Weights of a small multi-label image tagger: 32-pixel images.
Rows from block 6 of a small multi-label image tagger, named by matrix and row number. Rows with one number belong to one channel. Each number is 128 + 32 x the weight over its row's rms, rounded and kept within 0 to 255. All counts start at 0.
Before each channel's rows are labels from the 100 images, of 14976, where the channel reaches its highest value: "strongest on" is what is common among them; "lies over" is the class under the peak. Only what is clearly more common there than usual is listed. The data: pictures of board games with random positions, seen at a slant.
# convs0: first 3x3 conv (model.blocks.6.convs.0.weight, 96x96x3x3, each kernel summed), inputs 0-95
# convs1: second 3x3 conv (model.blocks.6.convs.1.weight, 96x96x3x3, transposed, each kernel summed), outputs 0-95

strongest on: nearly full; noughts and crosses
lies over: board
convs0.92 [138 121 134 164  97 132  89 130 155 139 104 123 199 135 155 140 113 134 159 141 136 125 106 117 127 119 131 114 215 198 124  75 149 161 103 155 113 128 137  98  61 173 168 136 122 148 149 148  99 127  98 104  96 110 108 157 148 218 159 118 113 124 129 131 109 183 136 110 170 129 209 131 143 134 121  68 103 169  85 142  89 121 195 154 111 185 135 121 107 196 174  76 121 141 123 115]
convs1.92 [110   6 136 111 164 111 112  78 110 123 165 122 102  61 161 169 186 108 110 117 102  71  88  98 136 131 114 119 150 130 134  92 134 156 178 167 154 169 116 142 135 105 136  67 143 133 129 154 177 137 158 143 127 146 142 154 144  75 119 176 140 148 125 188 157 141 138  56 115 110  72 133 131 139 130 153 120 122 149 141 102 148 171 149 101 182  71  97 132 168 149 172 162 127 148 116]

strongest on: nearly full
lies over: board
convs0.66 [ 97 135 126 142 165 160 121 145 109  90 101 130 197 120 155 116 123 138 151 158 158  44 127 155  98 155 127 144 143 159  66 140 115 109  94  97 146  85 119  60 133 150 120 156 136 122 143 122 177 116 139 130 159 145  68 161 191 106  83 126 131 111 161 187 142 160 223 143 137  88 143  98 158 115 153 103  84 147 167  35  83 130 116  74 111 141 129 146 124 142 101 112 148 124 149 167]
convs1.66 [125 109 121 128 148 131  66 138 152 127 122 152 165 109 175 121 148 113 105 178 102  57  95  98  24 140  85 163 161 146 117  56 124  93 162 157 199 113 160 117 102  68 172 167 163 107 133 142  88 129 120 163 113 148 122 104  99 151  94 134 111  94 111  98 143 142 199 141 125 118 133 156 186  83 148 115 112 134 106  57 107 128 130 111 117 113 144 132 199 162 167 132 136 131 131 138]

strongest on: noughts and crosses; nearly empty
lies over: board
convs0.72 [ 81 124 139 129 139 131 104 138 144  90 165 162 117 117 144 140 120 110  99 151  87 100 152 139 131 152 148  92 216 144 143  92 127 131 176 185 155 156 162 124 196 140 153  96 118 150 177 149 176 176 146 131 145 185 186 143 169 157 101 153 149 104 131 179 113 143 131 153 112 138 134  91 151 159 133 181 142 144 203 126 142 158 199 136 154 160 184 136 139 183 179 194 154 121 141 148]
convs1.72 [ 86 114 128 127 126 139 130 128  37 135 187 144 131 131 128 129 161 137 124 154 148  90 119 130 102 181 157 130 140 126 140 135 120 144 165 124  83 154 159 176 156 117 138  80 126  84 128 132  85 105 216 138 113 129 114  81  80 119  89 117 141 116 177 156 135 152 119 150 111 133  80  85 149 109 162 195 155 163 129 148 180 150  80 174 156 163 173 139 159 112 238 148 142 175 133 134]

strongest on: nearly full; noughts and crosses
lies over: board
convs0.29 [154 194 115 153 107 143  56 106 155 138  60 155 159 173 114 125 143 204 160 124 117 167 140 168  84 106 152  69 188  77 157 110 139 134 143 148 131 106 159 157 189 147 122 123 113 154 165 137 141 119  83  92 120  74 143 174 100 171 144 129 123 159  87 116 121  93  73 115 126 172 181  86 104 161 129 134 113 130 145 119 115 163 201 147 142  89 157  95 126 155 147 168 117 163 135 120]
convs1.29 [ 78  78 144  96 133  44  93 119 145 127 108  71 106  56 132 111  90 147  76  40  60 104 101  78  89 119 160  94 146  67 124  73 117 124 153 107 130 125 168 166 145  93  92 147 115  72  99  89 144 164 157 136 119  82 112 119 100 159 143 156 144 137 104 107 161 137 144  97  71 133 141 130  49 125 136 127 146 105 140 138 141 128 153 132 112 122 171 112 103 131 144 137 131 122 151  84]

strongest on: noughts and crosses; nearly empty
lies over: board
convs0.86 [137 157 152 129 139 115 143 138 151 113 141  46 114 118 135 125 129  60 140  91 109 126 138  99  50 119 119 143 149 164 106 130 166 150 165 181 111 142 133 151 183 118 172 109 141 157 153 203  80 147 146 105 124 190 133  47 120 149 182 144 148 127 148 131  87 153  75 143 131 100 134 102  86  26 159 160 159 138  72 112 128 108 169 126  67 137 153 142 140 147 144 138 120 136 149 111]
convs1.86 [ 93 103 152 145 128 123 164 145 117 106 120  85 111  99 142 161 140  87 141  59 129 101 145 122 154 143 122  99 120  84 175 128 156 187 120 141  79 149 113 145 176 224  92  82 157 172 169  69 135 153 173  84 126 101 106 126  80 145  99  92 110 126 177 153 122 116 106 148 118 193 115  73  86 156 123 188 138 195 193  96 133 125 145 134 100 133 154 171 114 102 129 138 143 132 150 156]

strongest on: noughts and crosses; nearly empty; second side has more
lies over: board
convs0.62 [128 123 151 120 140 123 111 133 157 100 198 137  95 118 140 118 115  70  91 134  70 110 150 128 102 148 135 108 178 120 148 130 155 157 171 171 147 211  94 136 199 113 158 117 112 163 180 158 154 201 161  57 148 179 170 124 143 153 123 162 154 135 125 175  98 140  93 140 109 143 148  73 131 136 131 194 134 118 168 154 154 147 201 138 149 135 132 133 121 179 161 189 132 140 155 131]
convs1.62 [118 114 152 116 137 140 134 131  70 109 155 139 112 135 154 137 140 131 127 144 143  90 117 123 140 166 133  94 131  79 151 154 156 133 163 131  76 160  77 163 147 136 107 114 136  92 108 116  91 111 227 111 100 127  94  75  34 117  91  93 133 143 187 163 118 132 112 139 113 137  86  44 133 123 156 174 155 164 157 138 141 117 115 148 136 160 137 143  91 120 248 123  81 159 152 134]

strongest on: noughts and crosses; nearly empty; more pieces: equal
lies over: board
convs0.48 [121 135 157 139 118 169 189 151 136 127 131 130  93 165 176 174 165 107 143 165 109 154 156 113 115 134 128 151 149 181 148 124  85 120 157 172 136 163 103 179 146 123 150  60 148 155 183 182  94 129 152 137 136 233 184 112 158 159 178 133 193 111 219  89 107 173 125 167 108 102 113 110 163 118 152 126 150  95 117 134 148 144 140  95 154 105 132 161 148  97 114 148  93 100 140 128]
convs1.48 [134 155 137 178 106 117 113 148 110 143 146 146 100 100 133  99  74  44 175 177 132 101 146 112 137 159 104 148 165 135 119 126 146 121 161 108 185  99  72 115 152 108 118  43 181 161 187 154  93 128 144  65 145 123 132 110 160 165 127 132 123 120 144 194 120 163  91 153 223  71 125 114 157 135 161 160 122 168 109 137 174 137 123 119 137 159 137 144 135  93 155 125  61 154 122 136]

strongest on: noughts and crosses; nearly full
lies over: board
convs0.94 [159 141 168 106 162 130 143 135  88 163 149 134 155  95 146 103  80 132 114 158 150  65 144 157 156  69 185  97 146 152 115  59 148  77 159 141 158 117 117  84 202 117 137  85 133 197 158 183 134 164 127 123 146 176 188 197 141 164 141 126 121  91 146 145 191 146 158 156 106 123 128 137 149 140 175 167  95 114 142 129 154 147 159 146 150 123 162 155 180 148  95 152 154 166 152 109]
convs1.94 [170 141 139 118 126  91  75 112  96 135 146 133 172  55 188 111 131 116 127 167 187  84 125  84 135  86 113  77 193 121 143  99 198 170 138 149 120 150 144 103 107 129 140 123 146 145  68 110  83 155 155 136 106 120 130 135 134 194 128  91 140  83  67 122 155 178 163 126 112 151 158 118 140 114 194 144 122 160 142 121 153 148 217 175 119 152 174 135 142 125 149 133 115 181 135 138]

strongest on: noughts and crosses
lies over: board
convs0.10 [ 91 134 149 133  75 163 125 170 125 114 123 141 136 129 163 146 126 102 116 167  99 104 179 149 150 154 160  92 214 185 140  69  69 121 167 144 146 152 144 133 129 155 124 107 145 165 163 181 129 175 129 156 122 188 175 175 193 181 123 128 123  96 134 132 144 173 169 163 155 135 165  91 158 146 149 140 131 136 159 112 154 166 165 150 147 170 135 150 160 187 182 180 176 112 132 154]
convs1.10 [ 60 111 126 138 123 170 137 127  65 162 210 134 115 137 131 124 129 138 142 166 124  87 125 139 102 174 127 151 154 133 132 114  50 147 224 101 119 137 196 118 122 105 156  96 136  98 105 121 119 115 156 197 101 134 124 122 143 128  92 128 112 105 127 165 142 179 146 144 125 133 148 114 154 102 161 153 138 147 120 130 148 182  86 176 145 191 162 154 205 128 202 130 168 169 122 119]

strongest on: noughts and crosses
lies over: board
convs0.93 [126 143 130 163 109 124  81 133 176 120 100 124 194 129 148 166 108 143 187 133 120 169 121 123 110 112 137 126 233 188 138  97 145 146 110 157 118 119 156 106  99 182 153 137 152 136 139 138 126 122 122 133 102 115 117 102 140 218 154 105 111 148 118 124 119 176 127 114 193 115 180 102 132 134 120  85 148 216  84 159 101 125 198 127 108 196 168 119 123 183 179 109 131 122 132 122]
convs1.93 [ 71  38 125 142 175  97 125 107 142 118 158 112  77  74 163 145 185 112  90 107  76  93 114 125 127 176 138 170 114 126 133 108  96 137 158 182 159 134 171 129 180 106 130  91 152 130 166 159 198 137 144 135 153 154 125 160 151  93 126 178 136 135 120 169 163 145 138  55 132 120  69 137 135 132 129 153 128 107 150 127 125 185  98 132 105 131 120  93 156 175 138 214 178 125 141 128]

strongest on: noughts and crosses
lies over: board
convs0.30 [111  72 144  95 104 139 151 142 120  53 139 169 174 144 132 167 114 145  82 156 146 117 144 151 108 193 156 109 157 182 161 114 107  80 120 156 140 101 138 121 135 159 142  93 145 152 199 149 154 109 133 142 245 159 137 197 133 163  94 147 132 100 194 154 127 127 170 159 183 124  80 110 144 145 109 147  86 112 140 156 142 165 135  88 125 148 130 193 119 111 113 125 116 119 159 140]
convs1.30 [135  91 156 175 131  92  80 140 142 121 124 133 131 100 169 105 138 101 157 133  59 120  95  91  15 172 119 131 100 108 135  68 224 160 125 123 152 102 144 147 129  80 151  96 179 123 127 131  59  99 160 109 122  83 129 146 140 160 138 172 114  90 121 129 117 125 133 128 151 117 118 162 111 107 162 128 107 175 110 130 159  99 120 154 102 117 203 130 133 146 190 102  83 176 145 129]

strongest on: noughts and crosses; nearly empty; second side has more
lies over: board
convs0.22 [103 129 127 160 157 149  89 130 167  92 148 171 120 130 148 155 100 118 113 158  88 115 143 134 143 152 130 121 207 119 177 112 120 141 199 171 146 152 158 126 202 144 136  94 122 153 163 133 199 182 146 134 140 202 184 145 152 157 107 148 144 133 141 179 129 161 130 130  86 162 133 114 144 167 143 162 149 149 191 143 152 167 211 137 163 147 144 104 129 181 180 181 142 124 134 155]
convs1.22 [113 127 130 102 137 132 121 119  68 147 181 141 139 136 126 135 148 141 130 154 121 110 106 121 103 191 160 152 138 146 149 128 107 152 177 114  91 144 119 187 166 112 151  99 127  79 137 173  72 102 207 140 143 164 105  75  87 125 128 107 157 150 179 160 135 158  94 156 108 126  84  99 144  91 165 191 169 147 113 188 169 155  73 144 165 168 146 120 143 133 238 145 108 163 128 128]

strongest on: noughts and crosses; second side has more
lies over: board
convs0.47 [138 153 115 143 127 104  64 101 138 114 108 126 169 136 151 142  98 143 162 137 102 171 101 118 147 105 169  91 217 154 107  76 197 146 129 223 141 131 143 121 145 172 152  90  93 172 153 123 115 148 125  91  73 148 154 184 147 210 150 106 105 101 124 163 114 142 120  99 140 126 164  84 154 138 128 139 162 140 115 116  86 137 207 145 146 159 152 107 108 191 153 166 140 134 111 129]
convs1.47 [115  61 148 101 156 105 125  88  68 101 173 159 110  69 173 170 171 135  84 147 143  64 122 120 134 123 148 116 167 156 128 126 165 148 154 150  95 182 137 141 142  92 145  62 141  86 161 132 122 120 209 106 130 121 110  89  96 111 123 136 154 105 158 156 145 173 135  94  94 114 102  75 165 125 162 197 143 156 136 146 117 152 137 189 136 137 166 123 168 122 164 155 174 185 155 149]

strongest on: noughts and crosses; half full
lies over: board
convs0.13 [132 151 165 149 129 149 165 135 159 128 143 159 126 134 178 159 141  99 159 148 100 114 157 182 179 144 127 125 110 143 157  85 115 186 186 138 164 131 129 165 173 145 141  64 156 172 170 149 166 127 122  97 186 194 141 129 147 130 162 127 145 154 185 169 157 127 123 162 144 152 115 120 151 161 154 156 163 124 137 168 133 208 118 158 175 108 138 166 125  52  69 168 155 159 174 160]
convs1.13 [165 182 158 140 108  96  84 140 138 164 124 153 108  98 138  55 126 114 127 179  87 128 130  82 100 117 159 128 189 128 133  97 162 152 126 124 166  60 118 130 144 104 139  87 149 135 101 139  83 136 145  96 120 121 135 158 117 194 153 150 126 152  59 166 174 182  85 150 138 124 151 100 148 115 184 141 175 155 140 162 159  89 159 175 147 157 154 143 115  76 135 128  43 179 156 154]

strongest on: nearly full
lies over: board
convs0.58 [ 88 140 154 191 107 159 108 140 120  99 106 171 125 118 191 170  88 122 175 158  91  99 141 147 158 127 151 151 178 148 166 126 140 115 154 137 183 136 121 130 133 164 117  90 159 170 152 150 178 166 130 132 132 181 157 201 160 195 103 105 121 168 139 169 189 152 138 166 148 147 164 141 158 161 141 117 102 195 170 151 117 175 155 144 189 160 130 141 160 178 145 153 113 145 160 157]
convs1.58 [108  94 142 113 133 125  81 101 122 140 163 138  87  61 121  97 128 119 103 186  97  91  95  40  92 183 118 164 157  98 126  95 103 150 185 154 146 124 108 118 180 127 135 118 124 120  68 115 107 208 136 151  59 154  84 110 100 152 155 143  94 177 100 134 137 166 102 132  95 123 164 122 153  74 183 148 141 110 130 148 145 177 132 156 142 167 147 139 167 161 183 140 103 155 158 111]